From a checkpoint of a small contrastive audio-text model.
Model: 26.8M parameters, encoder num experts 8, text encoder width 256, text encoder layers 8.
Training: adamw at rate 0.0013, 4400 steps, batches of 128.
Data: trained on melodies that start on their tonic, played by one synthesised instrument, 26041 training examples, 21.6 epochs.
Rows from block 3 of the text encoder of a small contrastive audio-text model, named by matrix and row number. Rows with one number belong to one neuron. Each number is 128 + 32 x the weight over its row's rms, rounded and kept within 0 to 255. All counts start at 0. Numbers have three digits each.
After each neuron's rows are labels from the 100 texts, of 14976, where the neuron reaches its highest value: "fires on" is the input token at the peak. Only what is clearly more common there than usual is listed. The data: melodies that start on their tonic, played by one synthesised instrument.
# fc1: MLP up (text_encoder.blocks.3.mlp.fc1.weight, 512x256), inputs 104-155
# fc2: MLP down (text_encoder.blocks.3.mlp.fc2.weight, 256x512, transposed), outputs 104-155

fc1.396:112111132105129069146157087102121131117161164126166130145157105158108063130113107163171123132106135188084141150093094100102084122180124106137144146101144143
fc2.396:138156169087114104129085107163118114137123088082111115132143076198109157096123120167157094158136202175126154168094116105102095198054112112144127122158161230
fires on: "b3"; "b5"

fc1.477:138164142139115143136141112162160177187144129163123121051061079140205131142150090172092189122181142139089150112093075143138179121103067150122187147084120111
fc2.477:094171112151109133083133137143128091151155096199128118127116168159176156068117144124142134120140089099185114091056134100154112115117114165115082121161157117
fires on: "c"

fc1.186:105185099125120089183141111087148156114123129041132114165140126164139118152175064137109176126110170155109149118104100144157138121160182121199200118096113153
fc2.186:133128102131131044121144113132153151117130127143196161168163111182176159092158066177183157112123118130174176119131177157207155130167136124146128125116080133
fires on: "d"

fc1.428:115085160149101141141156106140148098165160136118128108134166162111141166111071136119150181111178078102080139118097142160123121117131145114127163119097049148
fc2.428:160096072189190089134156177136093180160168092116044104121144140195175146065092116095143104130123096081148166065127111091127146114174166101133100146110106187
fires on: "4"

fc1.135:166108125109093124064092112103168076157129106143124123104102159107147121142103128118131131132205151154131139159103103149111160106139170195189115155082127097
fc2.135:173107138147126132107132092158136146157106104192172068073095067183102115107129114114198096124143106145115081156122113117197180163124148093156102103114150205
fires on: "b4"

fc1.150:136114114122098116171083115167155110162143151052169151126178126151162098135075135121149153177122126146036113163194105126078099141155109164119138137108095116
fc2.150:140101140151108133159055126176133114120181126085092128165178061080121061139151107120126124178054152139121159124107087130134116094163155096158126138110089142
fires on: "g4"

fc1.232:124106127115114127042096167101121135103101088084145156091164083127130093147142105105144176174123139113158108140108129118098157139122073084162121145119088147
fc2.232:069137130149140176113176077106125137136140104082162121106184120145140091136145115148120114089075087166074148078125158133119153133140131089132111116112090124
fires on: "d5"

fc1.476:144123122162117117142186185094156096130170115067175144163118130146116120142138060086121119124138116089109075170131109059133088046121115141170133186181077043
fc2.476:111160131137093137099162069125151100181116131152155124102142133074156123139132115178127099108133149161192109138133191128120127086161158124101126120160157139
fires on: "#"

fc1.309:132117185084117118131132209144156142166165146139073113173139134119103123100162094117129093151082186102106142167122145144155142090156076120088129083089200068
fc2.309:151107102118145055161049113103137166179151124174095120185117125099118094117106122129157104105086123080074123069168068112111103133154113139192171117106161164
fires on: "g4"

fc1.38:123133124092105153126140139136110059158152159176166085102149098135114163091118132125117081124099168187128053193132131114143151117152109152136107069179130128
fc2.38:152070044179132161132188098169127154106056110179173109107120133130135118133122101101143095090171063117175152125215082100058087153128109106159070090115180164
fires on: "b4"

fc1.15:161121182178124114113172128102099142087119163132094128136161118170114112188155124096116161085102109104116141129121093096095131117143156155128090159119100124
fc2.15:188172137211154101078101146145116176172118170110104099123131157110115116154102127141140089137122159139122191123062114136126085080163080119162129138099175157
fires on: "4"

fc1.321:158150129128121153115151112154176137160121099143170162105143188137147118143140108089129134168137090153107109116038115124065135095154147119142084135111048132
fc2.321:139121168134116143101154110102095082102129148143165150146141109084106148132159194119119132180133149167177180101114051094126108112099126120113084087173159127
fires on: "d4"

fc1.108:144131108084165190122106116098154122124130079166168116147133159180138114120116106144083189105151093172130120156075143135139149126090128075096074149088104090
fc2.108:136102160161141109109176147124097106106133149118143131199184068107187108150159148131122177133160107110188140146081163170089134117121170121140159121145098118
fires on: "d4"; "d6"

fc1.243:185107109098112175138164156102151149127104123111119082109153145080143113110162101180174084102204119125096139139136158134172078100112103101139061171093104151
fc2.243:137100195150108138133162121113115081117113098126106183155185128151132142168139173180114054193136063121126112150124164129128145111130067120151083124125119107
fires on: "c5"

fc1.418:088081144133178093152191094135189129144115094169185138170129116109055072142090054105165108137174154162141142189154122162162145109119168169104140113169156147
fc2.418:148089164131146062165150176134131146132150106154125168142175111107159141117108060137147115152126135153168134095169213145141137139152153093139179118121172146
fires on: "e3"; "e5"

fc1.202:106176127067135188151070168104102157199121148117126114085069144134095126126084129103130136169175099162143132124142165116094097092145172167178109145173111175
fc2.202:129106118095105102114157112169164128119124169175148082106078094221096141128092174073104079136165146142168127118143152093100148083084143065098169100156162145
fires on: "b4"

fc1.91:053076094137161117119039139109119133121167109135134146103131127125130135188092084067113130151189137145083093107115120179091140197102121183130116074096121143
fc2.91:140147126169147118105057160139123120174125158201092086066097144110169101167098135098162149105096117100078112073112111162134169112184126138136110134120157124
fires on: "a4"

fc1.452:119140152132137112119124083147197130140192101104074148134163108133060078199149094142124102116148134161156069153163062064147096121124122096103143134147141138
fc2.452:171120125129090071121171109117141150168183149078057124150099117134086111146135104132100175110142118137103110119177103096158108103093156115143097132169132094
fires on: "<end>"; "#"

fc1.496:167062076108192104171183164142137201136135076097198092126118103149124129155123107164139119158179132167154117160173140138128154107155099108138159157136140096
fc2.496:154088122109158029157136124121140127144103103130132160162133121140117152118113079129153145137137126118170125105171183174133149119144170088159150163139172101
fires on: "e3"

fc1.65:155122125133113125131110123196118060139170116144119083161160094096095097157194067096149135113130119113087165184098104081119122053171153098016164088148106109
fc2.65:114155115128127151141139133130098105087121152134093116153121099112126123161146150130158119126128210098154131137133165158106161067094106111141087087150107158
fires on: "c6"

fc1.28:051108100119105151118198128162081114042111150106114096153156119129100166186145115102100085168166152178093184127122145126128085119177133163118128072102129097
fc2.28:126102134144108104149152180117107132104143080082178137184138116111132098171097176101217128099086145140144142122098150129112133142134187085193169148159150167
fires on: "c4"; "c6"

fc1.352:153148168151128150132185129105077134065109125118094152157200144058100140120104098109139082101131170123131130211158162102104124110121130136081170200138157112
fc2.352:169118110109087128088199129072112127114119108101126145180178132101124172119175131148109152138077112159139155154139183097150133136129092133153133099188106108
fires on: "d3"

fc1.437:109102067147168101093117138076177117150091136145175155144197148154118095119103069158154101132083139150060079124185100118170137142137130091114088029106070069
fc2.437:165096112140169060111062131129152117207133145230102081095064111156160094096102151108123094125154149154061151094109096093113124115149115111148158145175144148
fires on: "5"

fc1.58:158126110108113132095111149110137129140094117065175167089171118160108142174082121181171140150107081145108068146174145123094144094126127122187124158074063132
fc2.58:133198173123135105123188140118101056126072104113075178081133096178125105092149183120147093184093137130131183121127093124115085128121127136125157090141139134
fires on: "b3"; "b5"

fc1.154:092127191120144087112131052080142091074130141118156141084159101180168127130133124155100150131139114208164151098078168155133129094169128094097172080121087053
fc2.154:092076158122135128178086156123113125143171080087128087164096156108109103088135096125132084154124080149177146122111156110132166162069120095120131148137118214
fires on: "<end>"; "f3"

fc1.45:100164147097123166102182153132159111131102143098152141138091118095143099147153129084168140101149088158049098146122150109093110196101127058196155101152115119
fc2.45:095112132134153159143149075149105119086145150103169173146223136134107085123193137159200156133103144168200141156145169183155116126137075179150116097129061090
fires on: "d4"

fc1.81:201133106112123124158180176129178060083103168150133146155106129082113170159178140179119089106120131132165101097162096078073141139107119113110146103119118122
fc2.81:119133102135182117189110084086154111080098135171117133124177131106131139093129141111192083106106146162089097126155121142162129100117063135128189127132143115
fires on: "d3"; "d5"

fc1.185:182123133134156144119124122126107135130136107068085154107116170096174182141117054134113103166102109170192134071133181163177117164165080073133143090110080108
fc2.185:076140154161095095168106150124174152186149134159126084134106151095105152149128159174122174165143122117141053122123078146137167133084155160118111135126124204
fires on: "<end>"

fc1.307:085152165136126141099141111119056142081139122132166149090117052135126189113135137083094074180096120153119077182144071089145153127098098133147164131150199071
fc2.307:149186109141057109115155082137129104094108099143151132174114125126096123111168139097109158103137095072177128160083131141059119173111101145108098134107183131
fires on: "c"

fc1.335:136134141187139097101153078138098120151149120174124137158125139115122116147092120162124129184146095146135136142109151135151141056135151111132185131120065090
fc2.335:079175135171132158183137154131166159083087089141098083102131188131100139091118128126173115181108143116082162067131078127104166147072123178176154134115113155
fires on: "g3"

fc1.125:170150128132070118123127125150120093210165089168180126183108144134116160101059136135112085139154144158131120127066151131165111134194119108159176138170115083
fc2.125:151111112104063177174125156132139127138066094161074139132121097095093072098136164105087132051094092143179144080151116093115159181129133111122138127165129143
fires on: "<end>"; "d"

fc1.18:111127113177120061133147160132172094085141153132131178093124107188109133142207080065137158091143110100136135135108160149115089095136145130124140133146092177
fc2.18:196133203120113113088195097123098131075165133127138125185171136173125068128068115170153152105125114120138194179125141115190102123100128091143150164151116177
fires on: "d"

fc1.292:177152107088148168121130162119096105115129182105098091149084112133110140146109102196142131154112112108227144140128140154156144103191080102153140181179124091
fc2.292:201142128142100157139131173146114161114148116108182103172115130083115074099115138134157143162103114131141155145111188143139083147103125051222143173082119059
fires on: "4"

fc1.25:111128115166132117073108175160078120082160126155179122111121099080101095136115111069138100079188137146126063148129116077183135089113127201099167139066183131
fc2.25:135177138110143117112130095152146133123144111150164157102131083037149121120104101149127086194130126101130144095078179219163145164126070148122152157077190117
fires on: "c"

fc1.153:125191137073158108148077147134170166123158127151111098104129097155136077151135107182130113179142121114099096180141220121167094104196149196104131160109088118
fc2.153:117206142098091074087107144157143107132151082095190150108146200166137081101143091153139153168021120141106141156119133146114118151147153119191086125100128144
fires on: "d"; "#"

fc1.5:139098145129093130175145117165085140120169109122179196140151114109124122167120132184132150085157132098131212118136170095098133142150145170122037150130102090
fc2.5:126138154101132136139171080074108155118133094185103168165140149145138094107078067153141128136104131148131095139134131150134148093174169158126144118120136104
fires on: "d5"; "5"

fc1.51:176112114135125110098106166134136172156135102163155148071147097108093164161101125132052185134148135139121114155156119137091133168155140139148146118185142174
fc2.51:149127134107075130173105106214083112172123125084092134166104162120198149155143120137107113146163114110128159146143069100133130117127090130115134146113085149
fires on: "b3"; "b5"

fc1.478:135149144152145174178126163143118117103177108165098187124083117206126141164118128181106138138189130142058139142102096104165120087137116145096181122135156127
fc2.478:142102108161120151172124067139130195146134222105163102082183092115064118120134085094177097120138140149148158142115139159155102074098143138117140161109132170
fires on: "d3"; "f"

fc1.355:146132161132159132168073176078155087117131114149096123116160106124108084165109128105104082127059103134138130183180170173110160105111110122157113138151167174
fc2.355:201119148165175171096100133134201102183068093151150105203124139085070108111111130095130118084128098131117162151156126122121099111151157137169155076117078135
fires on: "g4"

fc1.183:165136144057132148119135084084140143134189163107159161162116147100153098120123122209122113139147099088169095090145129116162125040142102138075093137135066109
fc2.183:121147128118096111155194145141103115173083144132145151149206121145061091139105099152128118126114127097196143100170211124170170197195103114172103138108117104
fires on: "c5"

fc1.69:044173133102099164144141132183151120147134106103129102127144147099120147166101105142149179117100143194145124186151117154153113147139092115143148100129082129
fc2.69:133134116115133143146132093131116168096104125134094141132100110140106123141136115113122102100193156117133197121146055160126051126122133127125098117144134178
fires on: "<end>"

fc1.10:105071139093121139131159114119118098115128117147099154065080089124118116141134073103123171137115144074082162151117113120075113105114179127084086082162094158
fc2.10:136169160109112084102137149130094135105112052116091121157099123111086182149072154181147092174047205129170126100141144105135109129136110133120132135123100170
fires on: "c4"; "b5"; "b3"

fc1.365:097122139184111161148103133097142112125217162099110147092061124174126127135159149190146153111151107160107125115104047107063168172083144159165094133093116115
fc2.365:179137117146107068135078113146107089149138088175122073114123140185154072086126159137147101096113117125089148109150139121173172159133125089117158157219107131
fires on: "5"

fc1.359:092117194172141120148154161145062092165127102221076107124123143171176146096165126101101181151126181146197194176101187150205139125130099164082102140143125116
fc2.359:171125107093153105172127175122159122133076093129142100122182123163087139098134075139113137135141089148116086105082119180160161121144107078121143108081117141
fires on: "c4"; "c6"

fc1.92:174110071155114123126189084217123126152113113141129121119125138130126134155134111140098195137151160115188119116145149100058156108161129112095145174081145100
fc2.92:086152178144086095109146115152133094146058152123148107128084073110106091168115134077146089129160152136164082160116224120143107097126077157141080150112144141
fires on: "c4"; "c5"; "c6"

fc1.376:112148106066167131155107146145191152129092132116062159083118134156088038157131079119099090124180141140122095137097102162122102095168139154115127123085146099
fc2.376:109089075132122140114075153161146194146063132197158181081078059136139143145062143160135124136198123124119128120130163122122102108131134125143107078137184142
fires on: "<end>"; "b2"

fc1.412:164132172098142047185087142119182056130157089119174125180096135107124172101108151109081146109154119167117075189105123107108113089114152156150089123129124095
fc2.412:155114101181102134116132125153199139185131127162219145169112116121165097078170131127151140118119080089132141119130113102126074124143127148114150117088165136
fires on: "d"

fc1.423:073064077085100189163128083166132132164130159163089102127119140130118157144132123181133125152129141137153067144087089167081206143139108092110132088163093139
fc2.423:144090130142117155146124126088129141195127164120152121155139156138058159091110119118124116104123165123107118109132096143125148179121132147221127152145119171
fires on: "g3"; "3"

fc1.22:152132110146068166097101114120123090127122122127142140175170188158122087100157109180140199138196137141172104115103104156134069134136126074146106086143094163
fc2.22:100134121162129100095134074158132118116131136171129122157155167137152126081189156165167190131159148101083161081111116175138086091113125067150137097125134143
fires on: "d4"; "d6"

fc1.370:125128102157101153165149098148068106071181099109192142154122154146131128119131108114111147115153117118132126183117148119117108125120104141140169094187093115
fc2.370:051121169125157117148108132131182145098139174141140117122163129144109159107146083127141068129099161129123165150136139144113175138110111125124135192157151137
fires on: "d5"

fc1.234:130099108107182101141129112124096125092147139141113089152137085160100119148099029133187097194156164147135140161113063110088145135105120147109131094115156095
fc2.234:126076116150131072125125142103119092165118163134077157116119115186118121159088136085142132133148166103107141092172154134158134177127131101148105205143123108
fires on: "e3"; "e5"

fc1.182:075137123171103108108119121138111092100114112083132127132147176167153163072168111106107117120141061115113089131195169062131129059113091087135149112145074133
fc2.182:169154192178110129140183139095103129092144182149142114127160119133116103087135152153147155159141149177059151145142136113128117089116130118142140074099142109
fires on: "d3"

fc1.123:102147126088169199122079076113144085144123137143138094126101191145136099089062109035116185133158139171193098129119223138130154144154090162185121118133143171
fc2.123:178064165157145094142140170116116144145063082179146099133124130157089091089087140172168082165094078147112120073156178076141143171171122134173090151098149135
fires on: "3"

fc1.404:188166144096163127144049132133100121044163127154155180113142130132114154124127093151159111140105112188093113111081114081107139116147139152126149073163072165
fc2.404:101168161149158154112132135192138107122150114140111112122135171145122151100133147095217173153143145131150132192113129160109139163157158195165151141131112170
fires on: "#"

fc1.371:067123115094101139124099111152121129108155093172108111109114115174078114150149032131106127119097171192113140152136127071128141106138063091096140087148125161
fc2.371:093185147103107131112129123170117160108104111117059109151122083059155137200144126132095101091109234098158128148094118144115089094111145130134086163117131178
fires on: "c4"; "c6"

fc1.118:136129120049128171082118102118111121087185114138144133143079137143095124115164091144132100172172124176167091114116176118240089148110159101096116147125143055
fc2.118:110127094130151150105163058083099167098097130146114103087133161089165065097106200163150168157114110112062143043155067119080143155078114092119143136142159109
fires on: "d5"; "d3"; "<end>"

fc1.305:111140170149065094121119192110153183120169142141091160122116153101144146187153150164133117144124094146092077144156122122164063113148163123129141168074087083
fc2.305:098071128169090140081133127137050125116112115102139102155109179112111087165118089101141117202051177141104119150135127154112121083178127096205120146136103151
fires on: "g3"

fc1.205:144124164097133149119152110116166120099132194166189066080157152145120137064118200119152120128165132141128093138114066158123056125096116135141130107095194115
fc2.205:154161070159067097141144123159119175106064206226162117136136091168079131111097131158144083110194147163169130147146100141157130081100178104121086122164186150
fires on: "b4"

fc1.89:121110125107125146181137140146152136078136137150110173093102154170145095147149100131107101154181080146153144110079077128173127049094148170119118136147150105
fc2.89:149136077111133140117182117114115089141126107172121093140122112143119087078069151088123127105149134159111135147183119176084159109141183169161098122138161147
fires on: "b4"

fc1.450:126114134107063124104174049150109135152101118142147143084135110138115138124186045075127092084109153151151121165096075146088074143166136171093118127077145135
fc2.450:085119168078092135169106115146119186133145088170058156110165114186146165151106143167152091190136126124113174153103117176195133116127137084151133101148132193
fires on: "b3"; "b2"

fc1.36:099176169092090119162126138149146164125167114158132089090148071134106150118107101100140108120139143119099164133131105150072145141114109172160149109123116218
fc2.36:122150136109092147117128090186167107169075129214164159067083076193037150128069171168121066133124158164149163163120118166087119095109131134160095163155159177
fires on: "b3"; "b4"

fc1.414:155130100143112147095118195142098100088146076149137178151151111098159155108147064136161134135112122114165058153133092149082127120110124117130123151088098089
fc2.414:110187185127102098129135146160102120136132098152080196149134133126119156155140106162183120140042149132105154168120188157114127102160163130157065123134071165
fires on: "d"

fc1.133:090173104158172175096124088089107115132125126114142041115151141116184139052098134124119147119114170155139168121093122136184163117153145087126125134124130126
fc2.133:108089115134143173079097092147115129101110144130082085054119082173089090075104137178114117159149150161099115123124137148149185166091153145142134120122104167
fires on: "3"

fc1.430:123117172081144102135080094098089154148077044165162127203107168134148131105167094124127133145175128128118102155116178146137117125090104100082120140155129154
fc2.430:132165102125144123117139122107154092146101152182141167120112154086162153159151118159105157138133144121116085175142158184148153174203134116129114174141156132
fires on: "e4"

fc1.161:160133170135113150145174119131092114150127128100125133123130158179176144085087145070136154135112116164166114136128122169102127106129132135147110045099143091
fc2.161:112162096109077067154094164143119119105147170135142135156105108131083126085115113125144111164136244167150169140106124166129143072145210100151101179160113141
fires on: "b4"

fc1.264:143169126182160187151063125076122169187055127076150127193140103093129101160125163113099141176104089093124078170081115162089111136128138126128102089132146102
fc2.264:178126150122109182140103110124150130177051090104104173112140149110199177123167101157169150135149093150083119145154172174184164106132146154115116065097142087
fires on: "#"

fc1.75:188179159032084100140101063127100119114134147120097151183130112115134117152114103150169118077108134124073158120163169117142114027113088151118102092111085087
fc2.75:123172120087168152075120143100130084121120148153149146109192115093099081115124144192125092125090114099063155121119134148176176123148119120143165095150082091
fires on: "d3"; "2"

fc1.93:121166141095111175158126172046121139075177059150132139118167136128141096154121139120047100182167120090143147153123097150134073107133099106070160093122110079
fc2.93:136082125135177119123214116121167142177105091172119137119149165103118097121170113122099142136172131197132160121092092145149152141115098127215098200159064110
fires on: "c5"; "c6"

fc1.254:113121120121070141113133182115152140163088119191110147130097135129124141177114129090112101129167229130170106129061194099131110103125126120075119142107123118
fc2.254:127169121105092146073104094207142145139034130196096121127087050115081157119100122161145063103149206117173132139099141116123116085117159087102104142158141165
fires on: "c4"

fc1.8:195152056128135131125154134095097111130159111172121170122160136121152098118090109117160171200120118102124097116152195128130133109156109156134174141178065133
fc2.8:133124122095145123096125082141189105240119133182135106125091129074103111109177134104148087050131164092146091163139064098089087089146149111131131161120143119
fires on: "a4"

fc1.251:120158161126103116146177172164105143130115101157124184115131116096111138102118151163097120103164127101149081125070117127124185116158127112147155134104059114
fc2.251:054168164157078152091162155131126148129166148154169101158128135158060094162174103074137107145187132126111197114163092132087120116134151137163142150095148189
fires on: "b3"; "a5"; "e5"

fc1.293:121139071164112133107108110143099120099127115123136095107127112153086199141098131125136120122157076176099093165160078080135115001093089104175132139106145089
fc2.293:151135157114148069127141156146130167139155180159057167031128097124078138126090063119140113151089167155147127096152215230089111134142148120153152164152149139
fires on: "e4"

fc1.455:108074103150135122150133129136158100172116123170119118091161107142162122154106102129124179133094089148099113092101145127108073143134149082158128109193089131
fc2.455:138181140181138097105074108144105122141109175194127097116172143184153140100124078124137114126075111091087117110096067083107108055166146086160102179074105136
fires on: "a4"; "a5"

fc1.146:164131118089113192215121081162137165128121211115133097111157099074118146149176150111058127159130100113107122156184143091157154132160095111098101152141127132
fc2.146:147095085135085076093131076146110143124103117099103110161104113157161126134193174092120129127096157094168139095095168114153101173144136124122141100168093143
fires on: "c6"; "c4"

fc1.100:113145139106140125177143121153100199131124137066134170103169120097126107072109160161114106100147136139092126161145107144082122069172051136088097145170170157
fc2.100:100144129145109107111109110167098151115146109132150133137084124163194133125144136162096151157180138065130131140079115161142073118154151096100147107127137146
fires on: "c"; "g1"; "f"; "f2"

fc1.56:180165149124097183115139106137104180101148124126121099200143167172143117128123124120182160078131120111099108168150154115187097143151127147146138099094101163
fc2.56:145170122108129138087114136135159091139147150141109111152142176158137121102136095084134081133092155164046138080180133159171108166164177132097114207075144102
fires on: "4"

fc1.503:081143145098130111129104041148096090107165148171136166076133130116086064214119084129122142194145077196111092168078120113162117174134156166097159101177110103
fc2.503:160123157143155137099115155102143141135144131125156151153040189149139145168127086197106144144098157141062177126114188145155114149121153145174121110069153126
fires on: "<end>"

fc1.340:085104113152049163129153105147089175104124102134127060192134150126155100092114105093168202147150101150139089124163147124100101144107162154123132133170075166
fc2.340:124152138135112153130166140125111082107085122148155160145191077093154083103137168140103137166093119108136115122150133098097172157065186091123118059165098095
fires on: "d4"

fc1.344:162120080146133128109110158174151052139155141115097129070131113157106099120132051153148076165123129171139126156111082130099127074110167099145119171131114105
fc2.344:118108085107120123110106153127172108131129160171158057104052125125072132094117137096133119087167185143158141136130026105104131111097121091134152114184168204
fires on: "5"

fc1.260:131078115128153182165150105117111130105079115083110141075048136185101178111099090168121078129139140113135121149138131128214106152127114181080125166153110122
fc2.260:116098116127108118158150160154113104182119113123128182131132138126122170155124102145122142086122174171137214202155210163146117132158113151171094133131156146
fires on: "e4"

fc1.149:159096141140106093101115115180114141048145086133156107136118073138112083123160112112147082114158137150113119160099142142122145095092089097115173125108066116
fc2.149:149144138170064064116096157176138128169146138153133169154189158164147150095133120096140105108105114136155186120112083181118141118107163136135126103097110158
fires on: "#"; "g3"; "f3"

fc1.206:082112138104143168134137164090081105109127061105124132162125151122111132143171140067093089176154126129137140135127122114102129149131150136146103142193139063
fc2.206:154120134145158077136172148075121077147144120121179085171123123137122078143152057103109156098159119159158151097056113164137137162145168121164107090134118121
fires on: "4"

fc1.261:121129157088119112093171116151128109163145170161141132199146148150137055101124121135159123112147177138132156082110118120163123161183099099111111147130042121
fc2.261:143141146135153110095105115085125135122156165142138168195135148090181122056104120068171116143036134176143108177082133165132096103232149030190106174169101116
fires on: "d"; "g4"

fc1.257:159135182174129095158146083116156163106153170160190160140168118115163200134147221120151122120137123116089114169144045101151171103108119100142090107119107141
fc2.257:154156131055152102114099104105053064143157130196138111101111136133155111155036097113152083165085160181104174110128086110136152182091184135154091137099184108
fires on: "b4"

fc1.2:107098132130141106081161051094128073125073178149115138136126167110060129104167194125086178123124137082062089073113161074090157128123126142071140154086094129
fc2.2:149123136111147092118106105135134094103089164167101181082107151151093121131091131124179103192110161142125113132116140072124110081228178077133125111122109123
fires on: "#"

fc1.350:138104177123122123170076146117113131107200083082112132095129124184124108171112191109192135189146120121071114144089180077135142100137175150132094142072097114
fc2.350:161171147078154183162117119140106113124141151178143123118177140126147113137099077163136102118145131147088151142179120132158164130086086139159117115147088127
fires on: "4"

fc1.48:122123110147139161110183104166066140136177151124095162087170132196149143146116169131160128113171146074092054171134081134125115100135109107159134076184076101
fc2.48:124174185130092101138122130150131128159123116202151088128119135133120131184160184077089075145040156148180119107131108170104126138137133133132136103113087130
fires on: "a4"; "a3"

fc1.448:104160126111154136163164125149167091120099122121117139147184159219120151119152168119076116147105172130121130172161180137119113101109128154178059155141193105
fc2.448:157127083205134145119120095166207197163165163168105127135156155106149046097089160148159105168060114070184140131149148140104121084138131177124112127123161152
fires on: "3"